config.yaml
model: "self-supervised image encoder"
dataset: "patchworks of several textures"
train_examples: 145000
image_size: 32
crop_scale_min: 0.2
horizontal_flip: true
rotation_deg: 5
color_jitter: 0.4
method: "byol"
arch: "efficientnet_v2"
norm: "groupnorm"
activation: "silu"
weight_standardization: false
channel_attention: "se"
depths: [2, 5, 5]
kernel_size: 3
stem: "single"
expansion: 4
widths: [16, 24, 32]
projector_hidden: 1024
projector_out: 128
projector_hidden_layers: 1
target_momentum: 0.99
init: "trunc_normal_002"
residual_init: "none"
optimizer: "muon"
muon_scale: "match_rms_adamw"
lr: 0.0017
momentum: 0.95
nesterov: true
orthogonalizer: "polar_express"
adamw_lr_other_params: 0.0011
adaptive_grad_clip: 0.1
steps: 2600
batch_size: 128
epochs: 2.3
lr_schedule: "cosine"
final_lr_fraction: 0.01
warmup_steps: 130
weight_decay: 0.5
adamw_weight_decay_other_params: 0
Rows from block 3, named by matrix and row number. Each number is 50 + 10 x the weight over its row's rms, rounded and kept within 0 to 99. All counts start at 0. After the name is the row's rms in percent of the matrix's.
# fc1: squeeze-excite reduce (model.blocks.3.se.fc1.weight, 8x96), inputs 0-95
fc1.0 089:43 49 47 53 65 42 24 42 52 60 47 56 56 57 29 62 61 43 40 36 54 68 58 39 44 58 49 49 65 37 36 55 32 53 41 61 48 49 54 43 60 55 48 30 44 48 57 59 25 56 48 58 39 50 51 48 67 51 33 56 57 47 39 47 55 53 42 40 45 46 50 48 52 36 53 48 53 27 45 49 59 64 48 48 39 44 46 58 40 38 43 54 67 68 54 26
fc1.1 061:54 53 52 33 28 47 59 58 48 35 39 47 60 35 45 43 44 54 37 50 57 45 54 51 51 45 56 34 47 58 41 57 55 56 36 51 42 54 62 68 37 25 51 46 40 52 42 49 39 36 36 40 57 46 39 50 32 53 50 61 38 46 46 54 27 53 56 55 47 56 41 32 49 55 52 47 33 42 41 56 58 36 35 59 40 72 54 43 55 55 26 61 49 46 48 32
fc1.2 115:52 57 39 47 39 47 70 33 54 53 47 52 59 55 34 51 59 55 63 26 21 44 57 49 33 51 51 47 62 57 43 51 51 42 28 53 32 45 60 58 41 49 50 44 54 49 47 40 36 51 42 50 61 38 49 71 35 48 40 55 50 36 30 57 42 52 46 43 40 58 54 52 50 38 53 39 50 38 65 61 56 50 41 40 61 44 63 52 26 45 56 59 45 35 52 54
fc1.3 053:32 35 52 40 45 57 34 63 37 38 64 56 46 35 37 44 60 57 42 39 46 61 47 52 36 67 51 41 47 41 42 53 42 53 57 29 43 42 49 40 48 49 42 50 49 53 57 46 39 54 19 54 31 66 44 40 39 36 64 51 45 47 54 39 42 57 32 44 39 52 50 46 37 51 59 44 34 61 38 57 45 51 35 38 45 52 42 62 62 58 54 43 48 54 30 46
fc1.4 137:56 52 48 31 37 41 50 33 50 35 43 44 45 40 17 52 46 46 37 49 55 41 50 46 34 35 48 46 41 47 44 50 44 56 34 50 35 48 41 34 51 50 42 32 40 49 49 50 49 41 41 50 45 27 53 40 51 42 37 51 44 53 52 54 52 48 36 30 35 36 44 51 46 39 52 47 26 36 46 58 51 48 26 44 39 32 43 44 40 47 35 48 40 57 47 51
fc1.5 124:48 50 35 40 41 49 39 42 54 44 46 51 44 45 47 48 50 46 38 48 42 28 47 49 15 52 51 41 48 51 45 53 48 54 40 36 41 51 50 08 44 47 51 41 48 57 55 50 24 51 48 47 43 46 52 42 45 38 48 49 43 43 33 56 45 55 43 37 37 49 42 56 54 47 51 41 48 37 52 52 33 38 45 32 48 42 52 57 45 34 49 54 23 36 55 47
fc1.6 044:49 63 52 49 45 49 44 47 55 41 40 36 53 51 43 34 63 55 47 53 22 35 46 53 52 46 43 45 48 27 43 56 46 36 40 57 53 43 38 51 44 41 40 46 30 49 48 54 47 42 58 28 50 47 31 43 56 44 49 42 45 46 43 52 68 34 26 65 42 24 50 35 45 46 42 41 52 53 46 37 47 19 46 48 53 57 45 47 44 49 55 41 43 44 38 41
fc1.7 128:55 48 52 31 47 39 54 42 50 35 43 44 35 46 39 52 44 51 36 55 43 58 45 43 45 43 51 38 47 33 49 53 42 53 20 50 41 52 39 39 28 51 39 39 51 46 55 56 50 53 51 54 52 28 49 46 41 36 39 39 60 59 44 47 43 52 50 23 41 31 49 48 52 37 57 38 34 38 47 50 40 50 50 47 35 41 49 54 19 63 44 51 56 52 44 32